A small class-conditioned image flow-matching model, trained from scratch.
Training: soap at rate 0.0024, 7700 steps, batches of 256.
Rows from block 5 of a small class-conditioned image flow-matching model, named by matrix and row number. Rows with one number belong to one neuron. Each number is 200 + 30 x the weight over its row's rms, rounded and kept within 0 to 999. All counts start at 0.
After each neuron's rows are labels from the 100 images, of 14848 (inputs lightly noised), where the neuron reaches its largest size: "responds to" is what is common among them. Only what is clearly more common there than usual is listed. The data: cartoon faces.
# gate: MLP gate (model.blocks.5.mlp.gate.weight, 848x320), inputs 160-319
# fc1: MLP up (model.blocks.5.mlp.fc1.weight, 848x320), inputs 160-319
# fc2: MLP down (model.blocks.5.mlp.fc2.weight, 320x848, transposed), outputs 160-319

gate.512,225,198,197,138,203,234,216,207,227,197,171,187,181,157,210,204,245,199,157,209,216,205,175,224,197,154,222,200,203,173,218,223,247,206,227,183,218,186,160,215,185,209,238,190,230,204,191,162,223,269,134,211,235,225,172,186,174,178,206,177,208,215,190,159,200,164,253,187,201,186,221,212,213,201,282,228,266,196,264,244,138,262,170,234,166,238,216,158,205,222,180,219,211,236,194,208,203,190,193,177,185,176,188,170,220,221,192,212,201,163,202,192,180,206,200,160,198,241,186,191,201,170,148,189,156,197,226,201,213,230,189,247,217,200,196,182,150,200,128,171,147,203,149,238,208,153,218,193,189,144,108,126,192,194,213,163,169,161,217,166
fc1.512,256,216,221,204,208,199,187,263,225,251,136,178,176,174,188,187,195,221,207,221,175,196,169,225,227,229,220,198,212,221,248,215,220,220,201,174,231,200,207,175,213,163,175,183,224,218,213,199,177,194,200,289,241,195,214,198,214,217,178,198,237,201,183,237,212,186,205,228,217,212,224,197,210,182,207,162,176,220,210,158,177,237,187,208,184,289,327,188,233,194,197,152,222,153,195,217,205,220,252,175,158,222,186,221,189,186,196,186,203,204,188,204,172,172,201,141,201,178,171,218,221,151,193,202,207,199,189,182,144,199,230,151,203,153,231,191,181,271,152,179,160,179,198,133,223,236,163,180,143,164,196,191,204,145,121,181,145,217,206,183
fc2.512,196,244,225,193,212,205,182,218,172,168,151,197,175,202,223,197,235,191,227,201,177,162,162,246,219,157,249,206,218,212,196,203,185,246,200,200,195,224,163,190,275,202,200,198,219,205,194,204,218,177,185,213,200,171,201,176,213,186,169,183,159,190,226,232,180,197,205,186,175,214,144,196,236,169,155,228,216,239,205,172,202,112,195,231,170,175,347,177,172,223,182,248,225,228,237,208,187,202,150,180,224,192,190,200,164,201,190,199,187,176,259,211,159,236,216,172,214,193,204,201,185,201,181,211,219,254,165,209,154,204,173,190,215,151,173,238,124,134,233,189,232,206,245,205,219,214,211,210,224,189,146,219,177,140,230,216,164,208,204,206
responds to: looking right; beard

gate.681,179,240,215,171,202,173,171,191,193,206,202,201,203,263,211,228,236,154,193,205,211,166,225,189,181,189,215,202,152,171,214,210,225,225,184,207,181,178,270,241,178,183,210,146,204,189,181,105,276,217,196,203,226,189,244,254,202,210,223,189,234,217,198,226,236,249,272,91,208,198,187,218,181,233,213,208,207,175,171,198,218,173,210,219,187,227,177,183,210,192,215,198,200,229,216,193,220,149,181,217,182,177,170,170,207,192,183,219,226,229,180,181,178,202,189,163,207,217,194,240,208,231,166,194,230,241,184,206,162,199,203,190,216,158,229,171,199,215,192,177,207,210,205,182,197,198,201,197,182,190,229,230,201,159,169,170,155,205,183,191
fc1.681,214,157,180,184,174,214,186,213,177,192,147,225,225,212,201,189,167,268,209,213,186,192,208,167,217,191,187,212,212,232,170,205,192,191,241,227,184,211,161,232,221,205,203,196,248,172,209,226,118,141,172,182,249,233,224,178,195,210,165,190,207,156,187,200,185,228,122,224,157,188,209,255,196,176,168,143,199,228,194,214,188,190,261,166,187,257,196,230,235,195,144,191,195,208,178,236,192,203,165,253,162,202,234,235,152,190,253,158,228,219,253,176,223,174,176,205,213,190,194,264,193,191,213,180,173,165,200,255,214,126,245,258,173,228,216,198,183,156,208,203,178,204,242,218,253,207,180,202,215,207,156,216,193,236,229,202,225,228,191,188
fc2.681,201,166,218,247,126,185,197,179,214,208,234,201,201,224,239,228,226,224,229,192,211,252,220,204,214,197,184,158,262,148,225,187,222,191,170,250,188,201,236,185,182,190,209,213,213,174,172,154,139,209,220,269,253,118,179,197,169,204,193,190,219,193,176,229,127,201,237,258,174,219,180,188,152,217,247,237,198,196,275,213,186,177,195,196,216,236,189,211,194,188,175,215,193,228,193,247,198,200,179,181,202,192,182,176,247,209,194,194,250,204,215,222,150,176,185,223,227,178,158,196,238,196,200,179,176,159,193,231,192,210,168,193,213,190,196,191,218,219,231,224,194,187,200,214,183,217,152,201,159,191,186,234,144,231,215,157,186,177,252,164
responds to: blue hair

gate.358,148,140,189,261,205,223,221,185,132,210,223,234,131,205,182,180,204,207,171,196,222,220,189,269,165,191,200,277,204,169,212,191,196,147,211,220,190,221,185,133,247,182,183,226,208,218,162,193,210,268,203,192,214,251,260,201,216,273,197,211,244,187,196,198,214,197,189,177,199,141,198,200,180,245,216,241,178,209,166,165,131,254,175,223,203,180,173,178,195,200,206,208,178,207,147,216,190,212,235,221,114,201,164,226,200,209,130,169,222,133,131,253,171,174,257,205,200,190,202,183,189,203,159,217,226,264,220,199,201,267,165,194,212,265,268,184,219,199,190,207,212,205,182,185,147,203,194,168,247,205,217,228,179,187,200,187,213,211,157,217
fc1.358,206,210,178,227,274,243,199,159,193,211,196,219,211,209,244,163,239,203,241,171,236,234,202,177,201,191,157,222,223,221,230,250,192,157,208,235,162,183,171,147,164,210,194,193,237,214,193,152,220,234,259,162,170,236,227,223,201,223,188,235,183,215,227,240,215,128,175,195,221,189,202,193,201,168,273,187,198,162,203,231,162,240,200,246,165,215,207,197,183,280,211,185,186,143,173,188,149,217,183,226,185,186,210,184,181,125,243,242,170,199,183,219,191,258,201,191,215,235,236,204,168,181,212,207,214,194,171,204,218,221,211,240,208,174,193,198,204,186,255,198,228,248,210,207,219,203,183,216,176,237,239,199,213,137,288,167,181,199,205,217
fc2.358,215,214,223,197,235,154,247,216,220,178,196,212,235,186,164,188,209,194,245,192,205,253,199,184,207,175,257,193,176,142,171,237,175,222,249,187,192,168,217,169,166,247,221,166,176,193,231,207,193,158,248,163,181,189,148,207,249,184,214,156,200,197,222,197,217,247,191,209,189,246,157,216,226,220,150,184,173,250,185,198,256,188,248,195,205,259,271,217,189,176,213,238,231,219,172,202,245,199,216,219,187,195,205,244,240,203,209,199,225,237,173,201,182,214,221,170,215,203,245,219,210,192,156,190,221,197,223,222,225,200,230,195,223,166,207,238,199,166,198,143,182,146,176,224,191,168,197,220,179,189,199,238,202,219,230,188,151,133,198,192
responds to: looking right; pink face; beard; sunglasses

gate.52,186,216,182,203,208,230,210,180,226,188,167,187,206,238,221,215,180,200,231,209,130,176,203,279,207,254,186,198,186,202,155,201,266,154,147,249,156,243,152,232,233,205,187,202,194,189,167,170,190,232,203,188,173,162,188,194,204,232,194,224,170,237,209,197,230,243,215,262,181,182,225,224,216,190,191,196,199,222,163,153,210,219,193,210,185,208,233,210,170,218,187,240,222,157,190,205,216,138,166,182,213,148,180,208,215,210,214,173,203,201,210,187,199,180,221,254,215,174,163,234,172,204,180,140,184,165,207,201,202,202,220,201,212,218,210,147,183,248,162,236,210,206,199,243,212,162,251,221,164,187,174,218,223,203,291,185,205,209,181,173
fc1.52,200,162,231,248,206,244,216,186,187,187,217,173,239,255,132,205,240,256,218,205,177,202,201,261,233,211,130,226,194,161,198,200,146,175,146,219,144,199,188,170,178,230,211,186,184,216,160,199,178,240,177,192,221,163,195,254,226,225,235,196,182,231,214,175,173,169,178,229,208,197,181,212,195,208,187,220,191,193,168,232,191,215,164,168,214,198,216,153,200,168,207,216,222,188,189,198,216,199,252,197,236,115,202,172,110,189,199,178,153,202,178,201,236,187,159,241,156,143,177,191,150,172,216,249,172,191,211,212,139,223,200,216,245,263,233,202,210,194,185,211,212,238,198,218,151,165,251,239,181,195,165,182,260,180,287,183,208,195,213,164
fc2.52,159,225,197,214,205,194,233,146,210,178,178,187,241,152,207,218,205,233,168,214,156,174,239,143,202,132,222,178,230,138,135,185,219,222,163,191,199,248,215,205,230,208,165,253,203,182,176,210,213,193,220,205,262,144,168,202,204,250,212,195,189,154,202,168,176,250,198,221,168,179,150,184,223,190,154,158,221,184,172,118,150,197,183,213,166,213,229,245,214,202,154,222,160,230,200,198,241,250,216,161,189,296,205,241,220,216,192,188,262,199,210,172,152,156,240,220,184,205,189,203,202,165,164,143,182,194,224,196,201,180,233,180,173,202,172,166,181,179,188,206,207,115,195,190,240,207,162,261,190,192,231,172,183,208,291,182,154,187,169,234
responds to: looking right

gate.629,224,208,209,193,186,232,211,186,193,188,235,241,159,208,190,209,206,199,197,160,200,192,221,232,158,223,225,188,213,226,189,171,112,234,261,158,215,155,220,221,200,242,214,176,268,171,197,229,200,244,175,154,238,215,186,202,154,162,219,182,169,209,173,197,232,183,207,172,215,193,164,152,168,239,194,198,220,137,204,168,241,259,183,245,182,212,171,201,214,197,241,116,154,193,203,169,196,173,159,232,239,226,196,224,169,216,131,156,164,151,181,180,199,190,188,154,171,208,180,206,230,179,137,222,181,224,220,240,147,158,217,167,178,226,200,224,227,227,182,199,192,170,203,201,196,189,194,175,197,180,183,183,221,128,237,198,170,215,185,120
fc1.629,211,103,200,237,182,180,174,278,236,235,146,168,228,203,132,186,204,250,192,193,183,213,183,187,172,157,190,187,223,155,151,176,266,209,212,221,194,219,155,176,243,198,234,203,204,210,234,173,216,178,194,206,238,249,212,241,161,180,201,201,195,182,192,193,191,227,214,188,180,211,216,201,182,212,204,271,187,162,146,230,191,233,199,231,182,211,184,132,161,209,214,153,247,244,218,233,171,208,188,151,224,164,194,257,210,226,207,203,161,183,259,236,166,183,217,146,207,187,183,255,175,242,181,193,179,210,219,199,184,196,139,217,226,204,147,179,175,165,250,172,203,251,186,185,210,212,197,211,156,205,207,190,190,229,173,183,229,176,147,210
fc2.629,233,190,213,184,213,205,228,200,215,248,284,221,186,216,186,207,217,188,159,217,185,186,233,217,229,233,178,207,135,198,186,237,222,235,250,182,220,198,196,136,228,189,142,211,262,198,162,197,234,200,211,167,163,192,204,178,212,178,180,186,161,226,215,252,187,229,203,224,192,153,178,200,191,229,172,170,207,190,225,204,239,233,160,173,230,248,200,264,201,191,157,132,185,249,228,282,250,207,275,196,230,228,171,177,196,212,191,205,152,200,255,216,218,193,202,215,210,197,248,218,151,211,147,208,179,196,231,155,197,248,251,218,224,174,166,214,174,141,259,175,207,173,173,220,221,174,269,192,165,175,220,168,237,195,267,164,253,216,233,216
responds to: looking right

gate.128,236,161,203,253,219,240,204,179,224,145,244,225,204,223,200,224,259,175,220,176,199,188,251,162,171,206,184,237,188,208,208,174,252,165,118,190,222,183,168,194,219,232,160,215,184,216,230,197,221,115,238,123,176,171,189,211,226,168,171,200,191,210,159,231,208,179,176,165,217,229,206,211,212,174,235,210,224,204,197,192,128,204,208,271,206,242,165,199,180,188,199,264,208,174,181,204,210,203,160,189,221,234,188,206,194,200,159,202,182,204,227,151,219,205,205,206,221,230,184,203,235,225,219,177,217,195,257,217,208,226,205,220,228,288,250,185,177,238,223,164,228,186,175,217,242,168,244,211,203,220,230,195,200,174,233,182,250,155,194,161
fc1.128,185,191,215,196,215,208,227,160,181,204,224,187,218,165,193,149,231,283,244,176,237,195,190,142,154,202,208,216,183,208,231,211,184,211,180,191,177,188,153,204,178,159,191,191,188,215,218,186,200,242,147,196,140,183,221,224,227,166,183,208,279,215,195,188,187,152,152,177,208,174,208,235,178,212,212,160,187,250,218,222,233,152,224,149,182,189,211,167,203,163,186,260,212,208,207,223,235,173,239,196,208,144,261,129,229,228,203,205,200,256,155,224,258,216,201,199,266,205,273,217,187,208,202,186,189,206,157,212,219,139,206,260,183,212,195,170,103,163,173,230,170,193,201,177,189,162,207,194,235,248,199,202,243,176,251,227,221,208,203,147
fc2.128,235,236,207,221,216,178,171,149,203,209,245,198,213,190,172,201,209,239,150,187,233,194,201,218,223,203,193,152,165,226,236,157,172,197,199,174,192,177,221,129,201,196,252,196,181,139,176,195,212,126,117,171,191,193,190,204,244,191,193,196,193,197,230,212,186,168,190,191,173,190,184,215,199,169,190,168,158,173,160,198,222,159,241,228,184,260,244,224,248,236,194,229,147,256,244,219,205,201,202,132,196,197,245,244,191,199,236,195,173,216,166,176,196,221,197,213,198,183,221,199,206,243,171,222,224,132,208,240,182,226,250,143,193,225,156,201,205,185,250,207,170,174,184,179,181,222,208,190,212,160,294,143,200,191,202,214,227,184,226,233
responds to: looking right

gate.163,230,158,200,175,206,199,162,221,187,207,217,180,227,165,205,197,235,198,222,203,203,176,185,137,209,196,210,184,173,206,221,194,230,208,210,167,185,220,204,143,183,210,191,162,178,193,199,210,208,213,168,172,230,186,188,231,195,209,158,186,205,180,222,188,170,170,154,233,196,198,196,149,220,191,214,153,223,180,190,216,221,201,234,224,155,216,195,187,233,212,237,225,249,184,199,192,198,231,128,228,200,162,197,235,181,283,201,219,268,184,202,127,182,218,213,169,224,208,204,244,185,199,177,234,170,162,202,197,197,180,177,255,173,257,200,249,222,210,257,212,187,268,225,249,216,177,199,179,188,229,242,223,181,205,194,248,175,211,236,224
fc1.163,197,227,208,196,194,183,196,148,157,213,213,171,277,185,210,190,197,221,200,208,213,233,237,127,146,221,148,171,182,230,205,236,212,209,207,190,250,221,218,200,194,179,254,161,237,241,220,187,241,165,208,210,164,168,222,218,169,210,205,203,239,214,218,214,180,218,180,178,231,212,216,161,204,186,226,188,254,189,220,150,209,198,257,211,176,188,215,204,198,191,210,230,223,243,159,163,213,252,244,229,170,168,204,237,186,208,191,250,184,224,211,228,239,160,214,211,204,221,253,248,145,260,250,227,207,202,161,196,251,161,211,261,199,214,191,237,199,209,204,204,199,215,213,182,218,138,188,183,157,227,191,226,223,260,216,172,179,198,236,155
fc2.163,183,181,193,260,183,225,224,183,175,152,185,176,205,173,222,226,242,210,203,191,209,216,203,141,149,255,254,121,207,141,183,182,190,193,176,183,181,184,229,185,197,157,166,218,151,219,243,195,206,238,282,233,196,214,205,192,152,187,219,189,192,204,167,203,224,201,207,204,204,199,215,164,199,194,214,239,232,223,223,217,193,209,181,230,175,195,204,202,208,164,188,125,191,204,209,197,249,230,136,192,218,173,191,197,175,207,233,266,181,250,239,175,172,233,191,259,212,181,213,205,195,161,185,165,179,212,204,199,263,166,219,203,229,261,212,266,133,175,219,221,168,185,173,193,219,240,204,214,142,202,182,183,189,215,181,186,196,200,212,215
responds to: hat: no hat; long hair

gate.547,229,243,248,287,193,175,215,204,197,186,220,169,215,190,221,231,210,152,182,223,145,234,168,175,161,230,183,173,173,181,222,153,239,203,227,139,214,198,227,242,176,199,238,201,235,222,262,206,199,210,192,170,170,152,210,210,223,211,223,255,197,207,216,155,213,172,211,209,230,230,239,191,215,207,185,213,215,189,183,151,211,118,208,213,248,155,256,158,193,202,145,132,181,206,229,144,222,202,288,194,232,223,225,189,238,190,198,144,212,212,231,206,178,174,199,200,245,208,215,162,144,196,204,251,183,204,206,236,161,187,191,271,190,210,217,174,195,201,211,156,208,186,142,212,198,213,200,190,219,230,188,169,211,155,220,222,200,213,219,210
fc1.547,236,245,214,193,217,195,229,221,203,141,262,185,213,150,173,196,162,182,192,212,116,206,227,169,198,167,186,208,207,174,190,192,180,199,224,135,200,213,226,221,158,193,186,172,243,179,191,220,210,215,177,203,218,245,158,211,206,195,244,182,117,189,212,144,195,218,212,176,205,203,173,180,234,214,216,181,231,170,171,181,186,184,221,175,208,130,198,199,220,177,166,199,192,226,197,159,189,203,166,231,190,293,213,191,217,238,205,156,161,188,234,214,187,251,324,177,206,226,222,185,140,154,177,230,194,207,204,224,217,206,222,285,185,201,210,189,206,229,183,165,206,155,179,221,217,222,161,211,193,219,185,196,187,173,217,236,222,180,190,180
fc2.547,174,128,197,211,222,141,159,231,194,208,176,158,150,217,258,219,248,247,214,207,171,222,209,232,173,144,163,262,224,216,168,229,236,217,132,221,231,170,185,203,176,136,203,248,180,159,199,201,191,147,167,157,184,186,135,219,170,155,206,200,253,209,203,213,219,235,239,190,209,237,214,197,234,230,211,198,181,195,206,195,164,225,198,177,200,227,207,175,197,171,145,222,177,167,204,162,125,213,278,209,208,212,219,192,200,249,227,204,205,198,207,206,237,229,233,149,214,195,215,212,168,208,218,233,219,203,239,212,225,177,201,193,204,258,204,236,225,172,224,243,201,159,246,202,229,254,193,186,198,241,139,203,202,217,211,189,198,206,178,214
responds to: looking right

gate.347,250,256,200,151,182,188,251,155,222,219,278,167,205,154,205,177,192,191,229,255,219,211,203,164,205,189,185,189,196,143,178,252,179,183,214,199,195,216,192,190,244,194,207,211,250,180,249,232,199,212,163,202,241,226,244,250,147,189,207,245,235,192,195,192,199,161,180,219,140,140,252,198,205,203,222,157,198,234,195,223,174,216,205,213,187,209,202,226,256,205,200,147,225,195,192,189,213,213,215,196,167,196,178,203,181,214,177,207,192,216,230,175,217,250,151,283,202,190,200,211,200,216,138,232,207,234,193,214,218,137,193,254,192,186,142,206,210,183,179,176,155,198,195,266,187,182,230,204,195,192,179,171,199,190,243,172,182,178,232,256
fc1.347,213,239,181,127,201,206,161,166,199,229,229,168,210,203,214,196,185,161,161,187,203,205,206,151,159,193,205,190,173,202,212,212,173,188,202,266,171,190,203,232,229,211,178,177,195,124,168,247,219,176,152,170,167,161,178,232,209,192,252,226,194,221,234,164,190,179,247,215,234,205,190,185,232,197,244,169,218,234,171,212,199,189,249,210,162,206,205,225,259,187,174,221,200,202,174,190,208,163,167,220,206,158,158,182,208,216,231,215,170,222,210,183,229,168,156,283,216,291,231,223,223,177,186,189,212,207,254,196,202,187,175,180,191,191,229,239,214,161,140,219,167,173,197,193,226,194,221,120,163,240,229,202,132,132,243,152,256,167,233,235
fc2.347,243,227,166,177,210,193,168,251,218,239,228,181,181,202,171,220,219,229,153,188,194,198,226,193,210,243,201,178,130,144,202,225,136,153,187,181,209,204,201,204,268,203,177,200,242,195,210,158,205,213,195,200,171,189,231,217,207,191,177,182,106,195,181,168,179,221,204,205,218,188,167,206,176,178,220,147,187,224,194,216,195,210,234,255,158,202,249,185,155,264,192,239,173,187,183,231,202,206,177,158,207,191,228,196,208,206,166,240,174,215,117,161,236,203,230,212,215,145,192,197,217,261,169,227,170,202,271,287,213,203,201,175,192,181,197,246,229,197,181,197,235,172,175,180,226,182,217,236,213,216,238,188,209,226,186,238,263,203,238,173
responds to: laughing

gate.478,222,141,190,220,238,197,222,181,183,210,263,214,203,207,205,213,200,196,177,239,177,237,201,168,170,219,210,147,216,237,198,211,247,145,218,201,177,168,162,171,214,187,190,186,214,196,199,163,214,151,243,229,193,215,217,223,235,195,200,205,184,211,221,171,239,183,194,204,183,241,222,270,146,198,200,198,199,186,182,179,163,265,180,209,242,150,190,210,262,205,192,214,199,234,174,199,210,202,202,175,164,197,255,190,179,151,289,153,237,188,249,203,193,165,217,202,210,171,180,240,212,168,180,211,188,204,166,153,244,219,175,203,244,155,212,202,252,184,179,176,191,187,209,215,206,160,226,163,218,234,190,173,181,200,201,188,160,238,167,178
fc1.478,192,148,185,217,179,227,209,136,206,169,216,219,181,188,205,191,184,148,246,144,191,202,264,220,178,215,170,210,169,213,178,166,167,224,175,289,201,190,215,135,203,203,173,182,217,236,183,239,217,196,237,182,187,172,149,201,211,210,227,222,204,184,234,228,182,207,181,182,200,213,212,203,181,245,207,165,223,193,180,247,204,133,243,198,252,243,185,213,160,169,204,263,153,205,201,212,215,229,194,127,224,174,206,195,199,154,220,218,209,226,224,213,212,227,208,177,191,244,248,187,208,230,192,172,169,225,213,164,252,203,205,185,184,176,257,175,201,161,212,140,229,186,238,183,171,211,198,236,205,235,193,178,128,208,177,187,212,189,225,166
fc2.478,215,196,193,247,266,183,190,188,196,247,185,192,209,188,198,219,208,215,175,264,167,223,180,197,195,226,177,176,207,148,188,147,183,222,237,127,201,199,227,212,194,185,158,173,164,167,166,172,209,217,186,189,245,206,171,227,162,213,196,261,191,215,236,177,199,244,224,172,161,182,177,220,236,222,198,122,230,196,176,205,190,329,225,171,227,184,189,194,244,242,193,108,221,209,165,203,169,199,181,247,256,135,176,186,211,175,166,133,171,202,190,184,252,204,194,176,196,208,187,190,235,231,219,152,201,197,194,198,208,209,211,224,160,178,181,188,168,194,180,265,172,142,224,163,250,234,260,194,237,174,224,226,141,209,210,231,218,218,241,203
responds to: laughing

gate.81,213,186,201,200,224,172,188,184,184,173,209,137,161,231,195,210,167,212,205,199,140,208,157,174,250,244,264,157,181,214,155,201,172,163,178,227,174,167,149,197,194,209,138,231,182,233,263,196,173,238,217,243,194,217,186,183,215,241,166,204,160,239,240,194,186,215,217,171,251,166,212,218,151,230,176,245,184,203,197,203,244,208,208,201,193,218,197,194,184,173,152,201,230,170,209,211,203,193,166,195,183,221,159,169,233,213,196,201,237,181,203,150,227,225,239,186,205,213,226,147,146,173,208,210,184,164,176,204,202,241,220,124,233,199,172,295,226,208,234,247,202,212,225,139,235,198,231,226,241,200,140,155,138,208,186,153,211,213,152,187
fc1.81,209,141,221,175,214,217,165,183,163,246,151,233,179,201,210,220,175,233,235,181,232,199,215,224,213,149,192,227,267,224,212,232,175,220,265,194,175,169,182,102,193,151,200,162,200,265,194,222,195,187,198,194,179,198,214,159,172,226,204,200,159,238,238,205,198,232,190,158,209,198,224,222,201,204,216,184,166,179,250,212,217,172,212,192,275,220,185,189,220,183,223,229,263,262,181,182,219,183,177,272,213,222,226,175,206,202,224,203,152,200,163,216,205,212,185,201,194,235,257,214,219,245,180,135,196,186,219,197,229,246,180,199,183,214,226,179,197,226,229,230,247,236,230,206,229,192,203,213,221,212,143,143,160,216,202,170,226,185,201,175
fc2.81,149,177,238,202,234,261,251,209,219,186,174,261,181,193,200,206,194,226,226,207,221,178,181,204,220,247,195,204,249,166,241,230,204,178,209,201,205,201,190,233,235,244,185,221,217,215,239,210,181,283,199,178,208,200,176,228,203,179,212,197,193,222,202,190,203,170,215,201,223,216,149,187,221,155,189,164,212,179,221,226,198,220,186,214,234,208,172,150,202,209,244,234,189,198,192,222,175,209,147,193,224,223,179,241,179,186,187,168,176,206,186,222,223,214,222,205,180,238,193,249,215,223,149,229,212,170,154,196,214,212,256,169,155,142,183,240,172,210,266,208,183,203,221,191,219,216,185,183,149,204,268,212,268,167,231,210,220,188,241,188
responds to: looking right; beard

gate.434,158,214,190,152,220,197,203,190,246,213,211,190,209,166,216,152,241,215,215,189,188,193,242,149,248,151,208,210,187,182,187,231,173,201,221,213,195,224,208,163,171,196,193,215,192,184,209,199,198,230,196,144,228,209,194,182,207,168,203,254,188,237,159,221,148,202,176,162,201,180,169,232,213,233,226,209,191,265,217,217,181,218,228,214,158,208,184,225,143,249,220,253,160,202,156,217,212,177,204,215,240,131,169,194,176,172,194,145,176,230,259,187,199,205,206,247,210,197,201,228,243,161,223,201,164,222,198,178,157,198,213,175,137,241,170,203,167,179,188,229,211,201,202,190,167,178,239,190,179,197,233,231,138,200,185,218,175,203,255,165
fc1.434,184,183,190,216,212,197,194,179,174,159,189,204,182,196,213,154,197,213,158,184,181,197,210,243,222,179,236,219,187,214,201,227,176,187,159,184,186,175,190,158,253,185,245,235,208,232,187,143,179,250,203,215,136,253,272,184,244,241,247,166,246,206,189,176,199,185,227,183,229,142,259,178,190,208,209,259,223,255,219,186,167,167,222,230,223,193,210,180,209,180,208,187,216,198,210,209,168,198,246,234,193,221,170,229,151,180,236,164,172,226,232,209,226,191,236,154,250,203,227,186,193,185,172,246,230,217,214,180,155,225,213,204,175,204,150,237,289,186,206,230,259,285,213,204,230,230,191,212,151,190,186,214,231,165,202,179,231,193,200,195
fc2.434,180,234,214,143,206,189,214,193,243,197,207,161,178,184,218,206,170,205,162,196,203,214,257,214,210,175,194,173,231,223,204,200,198,215,263,212,209,205,181,241,213,188,179,186,170,111,204,199,218,230,207,186,202,227,151,162,179,199,244,190,209,208,168,220,224,191,211,184,208,236,279,168,174,207,217,140,197,157,222,170,237,154,180,171,191,202,249,204,191,171,249,124,185,177,148,205,198,202,240,184,217,180,196,208,189,173,154,166,185,205,284,214,227,132,180,240,213,145,207,308,168,195,193,167,160,197,233,234,220,206,152,211,185,220,167,242,131,189,177,127,220,161,187,206,189,183,203,264,153,193,241,242,196,154,223,156,208,211,209,229
responds to: hat: no hat; long hair; expression: surprised; teal hair

gate.682,196,213,180,164,188,202,204,193,182,234,212,217,253,170,227,157,214,215,150,196,207,163,211,218,147,185,228,212,199,207,190,264,145,208,218,193,212,222,175,194,189,202,210,217,197,185,188,208,203,168,137,201,191,171,184,199,239,190,218,284,145,226,204,200,191,216,220,163,179,199,210,245,205,225,221,209,180,226,169,174,164,161,209,190,214,172,138,203,224,155,215,212,165,159,235,202,241,162,193,200,148,165,159,164,232,232,166,162,160,162,189,216,213,193,152,177,225,175,203,198,214,227,208,205,168,259,177,242,197,210,250,220,152,194,249,215,161,194,201,174,160,200,158,213,168,231,210,184,191,219,204,198,219,220,201,186,201,210,229,221
fc1.682,151,179,222,170,179,178,197,219,216,182,179,231,209,214,178,176,143,217,316,247,212,235,193,198,157,240,184,253,218,158,191,231,149,233,215,220,178,198,187,155,270,215,228,200,175,213,229,184,209,239,239,199,211,156,217,179,270,218,257,170,173,178,196,209,159,188,185,240,191,171,185,177,184,206,180,212,252,187,251,216,197,162,283,262,224,187,203,228,171,242,232,140,209,195,183,248,202,177,181,201,204,189,206,258,173,197,225,204,241,215,188,231,192,249,175,238,197,176,192,235,180,188,191,174,219,218,205,230,214,210,213,187,256,177,226,143,252,172,207,181,230,188,273,228,183,209,148,240,232,179,202,165,152,174,198,234,201,175,159,193
fc2.682,201,216,189,184,175,182,188,191,144,209,165,204,136,196,201,201,243,181,187,169,167,205,155,223,123,169,202,259,189,211,145,237,155,282,211,189,184,223,200,208,185,185,231,224,149,225,179,172,175,149,238,165,143,194,207,234,236,217,195,152,232,200,169,211,188,190,206,198,200,179,154,247,203,197,209,218,202,236,250,218,144,248,175,182,230,216,146,188,219,284,199,198,161,210,191,180,228,204,192,216,206,210,185,211,188,209,239,208,205,200,199,208,166,271,188,186,148,196,181,208,224,268,197,206,195,268,211,226,223,196,211,177,185,187,128,235,220,179,194,211,166,176,186,208,248,228,203,130,193,192,211,171,177,209,206,184,167,218,198,220
responds to: blue hair; a mohawk

gate.209,173,210,177,198,189,175,277,182,196,242,184,241,186,249,213,215,159,226,182,229,197,140,220,222,208,210,223,178,206,196,223,181,178,206,217,194,214,203,162,214,201,268,216,197,211,197,244,154,163,216,239,193,212,214,179,234,207,281,186,201,214,187,238,173,201,178,206,189,204,190,222,207,170,184,176,194,175,147,183,224,223,183,214,229,228,193,242,189,251,245,192,124,194,173,181,209,252,196,169,172,212,159,169,215,183,205,177,151,202,244,226,171,159,206,145,180,256,229,229,196,241,213,201,251,189,122,192,169,223,170,163,203,197,217,209,225,209,164,237,222,192,138,239,203,204,252,166,163,149,236,213,187,219,166,166,224,176,225,230,160
fc1.209,199,185,191,241,219,149,293,229,195,161,226,212,213,164,227,225,221,195,173,225,224,215,196,235,180,192,247,187,223,223,198,217,250,186,197,221,200,176,237,237,155,276,131,186,230,213,195,194,191,244,236,215,143,268,212,234,165,225,231,196,163,197,249,182,182,165,191,188,253,202,165,209,180,179,182,183,185,188,173,208,220,210,237,213,188,193,223,237,176,185,238,189,236,178,200,217,170,209,181,180,197,248,202,176,196,216,217,217,210,215,223,190,178,201,207,167,268,220,210,183,139,134,195,239,244,212,203,232,250,195,195,229,206,206,249,219,184,158,216,218,215,229,257,193,217,168,164,197,223,223,304,208,261,175,174,241,195,246,215,197
fc2.209,244,165,259,161,152,209,196,189,227,117,147,224,155,202,232,181,238,201,166,184,272,208,228,263,197,186,167,216,240,244,203,209,199,215,168,209,196,183,180,284,219,176,215,196,213,193,237,192,188,137,217,167,186,135,192,194,197,202,168,230,147,177,197,204,160,148,180,238,275,155,234,196,169,205,243,192,174,212,226,197,218,260,190,226,140,231,207,173,195,194,195,187,242,222,163,186,147,166,192,179,208,174,225,179,224,207,230,271,236,154,178,195,209,211,196,182,233,238,216,196,230,238,188,222,259,195,227,185,161,244,221,206,164,205,213,152,219,171,205,199,209,191,206,187,224,170,205,221,196,257,224,212,255,188,165,212,182,244,126,154
responds to: hat: no hat; short hair; hair: long hair; a bun